A small sound classifier, trained from scratch: 5400 steps.
Rows from block 6, named by matrix and row number. Each number is 128 + 32 x the weight over its row's rms, rounded and kept within 0 to 255. All counts start at 0. Numbers have three digits each. After the name is the row's rms in percent of the matrix's.
# weight_hh_l0: GRU recurrent weights (gates r, z, n stacked) (model.rnn.1.rnn.weight_hh_l0, 576x192), inputs 0-191
weight_hh_l0.331 089:139068102156124110174149178153138165092124229114078108104199145116100129092117135150100139176147088096121154080125131073136083157101096142127117097070045166124125116093183195098147104141038083147118140048081156083148097083172156145107147139097150093103120170170153139148132107132150172090094102101123114102127155138107126088088101132143146109178140138138157117072174152121105149121104049110120080116143152124135123163210098144146116082130121161140088153088114156097123080108091138104173110089105123138117119098057144162097122134151130099103159140151114139132087145091150137176
weight_hh_l0.332 105:111135109117132141122111134125226177128175121127109148145185171129111180146112131140131125126111163135144134112130178178109159140085087112142160156139138230123125131086151101119105172166085104091098190110147106139180112149102144158160141092101173111172108125201099104145094176131150183163069152071118116122124129060156142149079146170143130111178132077122195142135125131129106132152161133145097145160106086114106099074110216114119144111084126117175149148203170124104024128126081120130141156155120108131081110167117144117176096111120048159129144112137098096182157126131155156141
weight_hh_l0.333 106:122122096074144123182084094140125102112096115131145121138167145156167159193151174110165123133206134164140151089078134154149148162094110166150079196163113201121085127130094084108152148117132126126187149102106123117148110098112149171107068120097178145108151149175080129150105150139144143099042187128129151124139062072148179150136007135110081101105134176110117103112076174081099135157168072140134101129118168125127128136118119230110161125178115143149140166116125116152120128112086118116133174081137124145130061109156128158177131104122156091140165168135144115103106119116082160121
weight_hh_l0.334 106:162114165168166192116139161133123159116137119092127184130150119170120103118113147160054111153128187156144084104156203141097132155093104101135155104128143182082109133107168130118163069138118115080130128115095147125173112121157142123076132111123114149160091088171075099142106145180120101105139110000128121108107065123110105124128163117111095085131174148115132120154156145155136091090095132123139154137158169082088096136094241140158140148151159163128147141187099141125127135171141148157118105131149102100050091148149184150149120145170137249103105093118145174136117138121134118158
weight_hh_l0.335 094:123222117062150168143106139075135093124129101133136148165142127162139136107129134139138159198122117161093102107176148116161093081127113102137157083082069131100077172105100143158174122097128109107186104144162105105172122126143140149146128077113081168103166130207143147135122135129129121111111164109116115167141136185126076148117080129137185180115054161099133173115089146089080092156137193152110076184162081120095123094143102080161190191144127168173131174126105068080115119111130147128116133133119081150117080147046162144093142103134103093093180133147110103093096122147106149075
weight_hh_l0.336 098:179133168119132117147140183151067137216071068099066151202137186077094154104114135154132166134137145098135160118139129129162102045121178112120135144091187093122180162137141158123174132127127130072100136140124126176094112131180127149059109134114122139164159099134105142102192100129162142120130096156101132135168115129185141151114136137135091146166099083097104127139119132169128109138155100144121164111157112083119092109146081128119075006112139108141170189099128144095045143102150114130120144149148108100100136082165128145137149089073153106084145128165107128171163168085115201129
weight_hh_l0.337 104:149106107159097117100170128151076085181097119143110080122082070123143139112161086096133162136133116128189141200139145053146093133094145072182132156111121112102122121086155077144126113152135155139159139175142145146120127146143099164153139154179097142108130120194100124175103141065103153182175158134141094171176139147181116107093108196144121132144139129118121137140104166152169144168154078062109098200117114130190206138098092139104143124135126089174095149178109149152136053069133191115170175162113132124144124135144084092127128114158175081170184148113100129161164161140141090183
weight_hh_l0.338 097:140153118150164146145127112120118063112091126100162112130162068114133140112144076080114139102113125121142151121123152127152147096129113053061214135125133075106103222130128091139181110125107093102099171100163138179107117150093127170120128095112111120123042097167094159126111154098133100145102159093157133150149140112126139144160125080125184150133162175146178124071121116067125102111143122092141171147070175152108135159152191105174188153116110045147169095113149138132114102123130165129121113134132123135089174117104130027070157116106057095161110151086125163134084154143099062167
weight_hh_l0.339 090:144097153076149072111191199145193155117131127176115149126168149152103128122128149083161123184180075141175112124115187110106130172070148107061156090110116171104096192153131124122102113146126151097094112107164151062110089142111123140070174176082104101113116151154153138155139124096115097114195160139144102115218148104179160151153175075213095139154133163195111127118142136152106157139145156113136125144120143176073121127123232116116109090148118167136146133104143163120148134157088094122164109137123115139116118126121117136099166134121128180164117149097182149176099133118177164190
weight_hh_l0.340 089:141153172140091110163088096104117142122088054163071146105100186093097112142166142117154127144178165153135148141181154140112105121126113151079098174090153056096145122094087120111154190138199106119152137171104067139159106120114137119071130122087167125124078144190134094160105042143074126138137163121067092139184101087169169118114170112169091107150098138132165156107136161118100113172138168102129112139087129090114132060121181176169157114179101088145113104119136130127122167103121088099142177123147124147127069135173170123124102139178092088101154152151149123092074156122094049100
weight_hh_l0.341 101:078110113149073115143107170162149121116119174158100105135101112162098132110182133123132175122188203148145135123111161093178179224068092197146117122146143107161103076142133119037105160108158114099114154131145128126132138091067145130148141149169153111110073126155158125126104093110105097144084127184142159116119142098111118122146179117191129121105164129112138136138122152102097154090099109114172137158159120072148154152150147238112109102155105168206181152142092128137112151160100104165140149116128148124195144125143150124085096205174203132165151124109118135183145153066134099123
weight_hh_l0.342 096:105100194134119107115103109171164091135115137110086111151185168124119145145186158129096094090172138160159159111075136069158163126163090091197101115149151085076182159148237092100143148119170138092143136128142164162169094145123136162087078145115122081151093118166120050090159100120131091116120141090087146127187109179095087131143151135104125122122132189110147113109088087112116130057135073131189121153176022139153165093103131096132141114148150140150096088148116137141099135123104079124119132175129066144090113131163093144100121196152090133098097127152135128117139096155083131141
weight_hh_l0.343 099:165132147096152146136146106112138144107193158135113141108126107118123164134214142168177110159137201149118171172095182125115072107076089112138161131121149157066099102156176159119108087109137163153132126158131176120183136129138125111134122091189190130115031108161112140113180131144159176108139172145202131107101141162186123086150135123128187130118147159108067075098112136156100158070157124136126142084141117158079156181091113136161130143124120107164115071140114152174116191106129129152176129127157119112110116119096221162159074117136193166114173118147128110111105173163177087155
weight_hh_l0.344 099:165106074144095157115167092169119105107099069122124071169100141140101086119118156079137186108076118078068127083095143109184156131145124156153077126082169086130118126141107096102151141158125147115153131135182097133134077112161086140141158197119132128152169150082172067083132146219184126117120134107089133128198073137152127141157165141157062155135080164106112141127117094113116116212116182148129200153077111153170169109168159179105094106095135177142194150151093101091127117156130149147137129119088143148103185099099123153117180073113133137131105100137158151148099154097089118116
weight_hh_l0.345 094:091158127094133201135111181126114157181147119157155136148110093135161128120170174153177128151134158149123098157151164168145092105108178113159108182099125136159195113105083109118082142094133184114143211139164202115142174199176140119211134144146095101051204084131107149115150129093112159136136085147104121141127118105094087077105143095128142101116159120086162129070118112160160141092155163158126110192095115142088156135142149137109097156088095120107157114157127136098165102135202111177127097106130159122107140132073134135127122134119154055207122087059118180109137122104149154158
weight_hh_l0.346 105:107144156141098117101133106158175149173135130140095109161128150169096160159163173176216105090118188126074167071176165113093143126094135167120103145177151128123120101147128136106099074091111109124169166098155157126136144121004112151100120094141148094096120157172143184162097166176145142146156140079175132174114120028111109114125067132139128144104141089141148066170144111131104139117118112138131091102097133163095135169130158113138131120149176058113169130195105099081163125179150116148139138155114092064165126187159109170094121122134125104082089100108081125147108166117122089086
weight_hh_l0.347 098:091145128110155090174135095080098118169140095126127099192162194158101101096153123123154158077127131121203068167106152086139113095133157111096140131128181137093190097124132155109133073203148121111140130109106156121110138101139123203130173157136147098156101184136079143142134138171152092126138070143119132092099151093110117138135163154154127069175146115103099101181138100104134101099089050072070089079133165099147127154131135126095085130137105174073173186085177139115058094136131122125125135137169114141147112092115116103113215198120089171115173106145071103132133122175097136155
weight_hh_l0.348 102:148100141162115113132111164102103075230099150110058151120121177101151104060157092128143133135181130146205109163060090141081065076108151101170103109139131111127138122169169101127077130125132059068118118136109101103158115170153189090110084173108099167075115109115151136163084140138173094106121170131147079136148171124130123116148143101168072140105168144151126123100162112154112133119162143109104165142154143104135133120146156111104105135124115123169086104105149108101118105115117176156114128174141104076182085151189114078112095175108144228155179111183130089099083133134091095091
weight_hh_l0.349 094:112143146173122170107091107150119110169130133124105167019065089101206155170158143136181118182171092170172163086130179077147110117110118153145095175167114123063112101096118092137087136137099145121090155110079117154119109158145116123131144177143115126086133138131149150147147149047084155178134138072185098120134155045082101128066099136146129158135160085175121183095077146107175153124113098129094089173139123147130115042155143123123142186113136102150179129149107115137148174120151117163141148175110079117063132149184089143162156116125149136139115093159138159141147168119107158130
weight_hh_l0.350 097:148084071098175123155118097055166126132117127150144148141149115163131079144163084083156063116130144136131142132161187121152178125114173173201083132156178123124169172124096124155137145069131104149086127063142139118122129104119133099135062106120122136135136143195095153157117138079111152109095171115175139113131125105131088151142114118123040170174147146125192094134103171082094127058134119156120136172144209148151102089103162179148122075079080110148117139115105112152113116136052139122146136070127151131145095156103151150184154104208053083112137145124151113104116117139111071086
weight_hh_l0.351 093:176123122125067192116130141126096098148153038114136167085153139096115100102142131099108154116074129123104201090157182119112144136117132159130111150152147074108152133159163090158161083139149098147123056121108105128131094169092073143142129094128138082158111102193110156146026100094225156126082117093126155159139152129082099116101118186080129152132089134148166083129153119111139118156085096106175195138172143146169137127111187109201164162115072150142164135137094151098131117133130061110123085126167109115107082123153174173154142141128125116127049114133156160126106129083143155108
weight_hh_l0.352 091:090142045116087103126107133133108095103157173105132119118146166175100111126131121162118144158103158102186089111097118156126085207121204126143146110168170143125124102166169109142150177113146123104136154157147174126187080088142150159113196106072133118122123146079100131094078076132171101111090092137130168090161144157156143123103085140115156141144119150180136105125097131072119103091139102127159149145126126124170097130156081202120155169199183123153155102127153138073125140111064116096130198146104142151150133107137160180112114164136137037175075103109130226118130169112171166138
weight_hh_l0.353 086:104076127116113140109114125136123132120079136156100111094121153113186122094156179115147078100121120147109210196136145092118114128113120176134138147144145164120054097084091123118133171120094145159141156170149132113121155136112105078089157165216136130162169107151163150102087149063102138085143145118182162108136146169109184169129199129186058131154101114095126084149070057105139163135151111145120161137077196104118157124151142183152076101162113101100117156168125106130159101105089161149146104144134132094211118098150212143161185176145100129115149131085129109089111137150132098188
weight_hh_l0.354 088:123101131145119140140189074115191102157171092137164110106149113113136098118165126120153093150151144160135186151101113136129181179081070104121172140132080110087164182142135168116076112140151100146119120148087137186095086186132145126105167122128125160150161179133116149139112094138109149143144112185202092146145152071133163146162144169123118152083133118101143107115131122112047156125149132125101116106113108171238198105082076098134154144090078161161092154112133132139138126169163100091112096068132107133085166125096056075117108140106108128080088160183115184104162088111165089181
weight_hh_l0.355 097:145165131113158115065145083078129112172196126141097156116129070090142131084144172118122120148124135131080154085127120138125172143128113155123118137169157132178162121125122125129080210122116092137148125076140102144080141190143092105116110123122143176151159199130150098147091113096120122134191127106161170117130190114107105108153062125126100103093109192154124157180187136084117102083113124189116161145074116116116052084140163195125148082105119097140142102140088121130165179148154199083155131191148180149114096159130119140151140148134105052181093111139202130127083093166097172116
weight_hh_l0.356 097:135174131117111145082172167163100128186188059116168088116095143166093110095109136131103139149133192126053176173151102145097088118091128108118126126143194081109192082135164117072105135123052146140100119157147079112189134153148069063104125101146152101133131136089105140109155152052148169099101180126152156074110098059143150164116106120137222113143174100124087153128082101107101131121090130118095197171174119086154157087120120140096117152132153166118149164118123168128143136109111130171103166100124142146130157116141188144098086103058150147114109105116127118086163141123108084152
weight_hh_l0.357 110:136092158158085208124103124094100097129173151090144175158171128177143144111125193108112145118133199161162148060154212161092186126109109165151076164137127111095115153100109107139164089135141100062095096146087162136196084096126118173137134114145120107114121135225108114098058161137150126119098132072131170175088115070094066160116115131124128129145139121138188109098130106096149080141103103124125151159155127086149098093141192131142171064137082154098155175177135088081165068120155100112106134115122087106131144095108164129089135125104115184138109137081116144086152148124152130137
weight_hh_l0.358 092:108113167130151133134103118089199167143131119111157149177160118138150154150129098133168168112134205141141160128112113151087152143134080147122153196159148097120131177140165165193151119127149123139137122090117178127170112121162129158139123072110096171117180176143106163077171120108100141127165106159068116093091200135167146093040118158118093121162157100133142098133163114119139106104170065092118077081161089140149086169097094149114148115071131136097130146163087144096140133086045044074126108088111108048094140156173090116128087164141177089169168110117116162135154086117145111114
weight_hh_l0.359 083:097152126130181145112147111120170104181186165104141081019121120114119149151176129102193101164132185141133094109116103136093139137163144124199193089112170094110181121164119104089159167172152137201171129129146118100173139147102152162101137082166209137092171120107103160126118106143153144156145128123103145116127141094158048114109162116115103051132123070157157131094175170079132117144116109160109149134078118121124116091175166119140079101138144176178122076137128099124139168131086090111105121153095063139136147076130142155075083114150122156193148171118078103099117124160112151137
weight_hh_l0.360 097:145087146128152091161111126069062150105103140096107124097159151207112149140128164154130114101147148079187193134092098131170133139109141079081154090149132092170114161128126102130107063202135137122122153103101184148170156121105154145163065091119162119113152139194080122149124163106149144106152095113118055068135129091103127146162143113110151115099098139101080123120160090087120154117121134121127116056158101089163165113105208160070107124133082087076127124094154156117123083110109182169102131112150111109095217126156150153120128198043150118154097153075138144155142130152088136107
weight_hh_l0.361 099:127156139120083107045124181147074113176150148131171124109083097133094098172140141126078135156122142144134113142114152120140137119128106092069115138134143108165189122129152132151143216111180095121102093140046140145142071113177111113067115117073139156093111103184168146140114176037102103129105150136126117098113154113142089132080108163127131130190099128098109113159118161115105149150097122186114081157206154127138165109158143088157134123076072142157113187142162190074147129109153172191155153146126096126164106093133173144149078123121134101134101110174057153182167099136174100153
weight_hh_l0.362 113:140150086093093108093126119131177114165163108090128145044113040134137134110124149192121111135137122178115174127123166149139107128086144121122107138140104121118161076100101138082156141155130063109143125055160084129197114111209147135077076178162100127092096099149126138141151095145132179089084164164137114147119159110150157146126060121134084095140190157191117161096060142137121063160141126154104084155120121077129098062139100122107125122092125161120132098104096107146107116157142158142177154104123131140153076153205159138110110125157106141098163159125188135122079164104037097161
weight_hh_l0.363 095:111064176097136147101111102120106169159089159072157151168140161045132118078199105144116152147082132164151168195145145132155108107137120115100126106145037162102090142123055109123114120144088122143134135132171127132217159112155098130131134125145065148147173115190143158095108098180119145169144109139159149127104110126134087110175084092079112070136134168133168096165118144070086098144164106093088098121085122191154170102067175120127065126098101167120094124107113120138119172098107110088123110173116127114138128076113131114051103110091139155071160095156125077163137107125160137108
weight_hh_l0.364 105:135114083112211100130132110093123135177134086123179138074161141123055141140143075116172114155170174106142140109056112101139176111142127188102191113173174097118119143138109148133105095144161103173098159112122196179110147131091175178130108127157166152207135072213097126163117106139179111145154121106178146162144076153143189157117159149158089065080119173112140090115107167124158107128089130133079116107113106082165127144118162104121105075117114057132180092135138094172101150090132135163138162163113115129125165123113097095076111137087104133164133150103103162127182165128133110183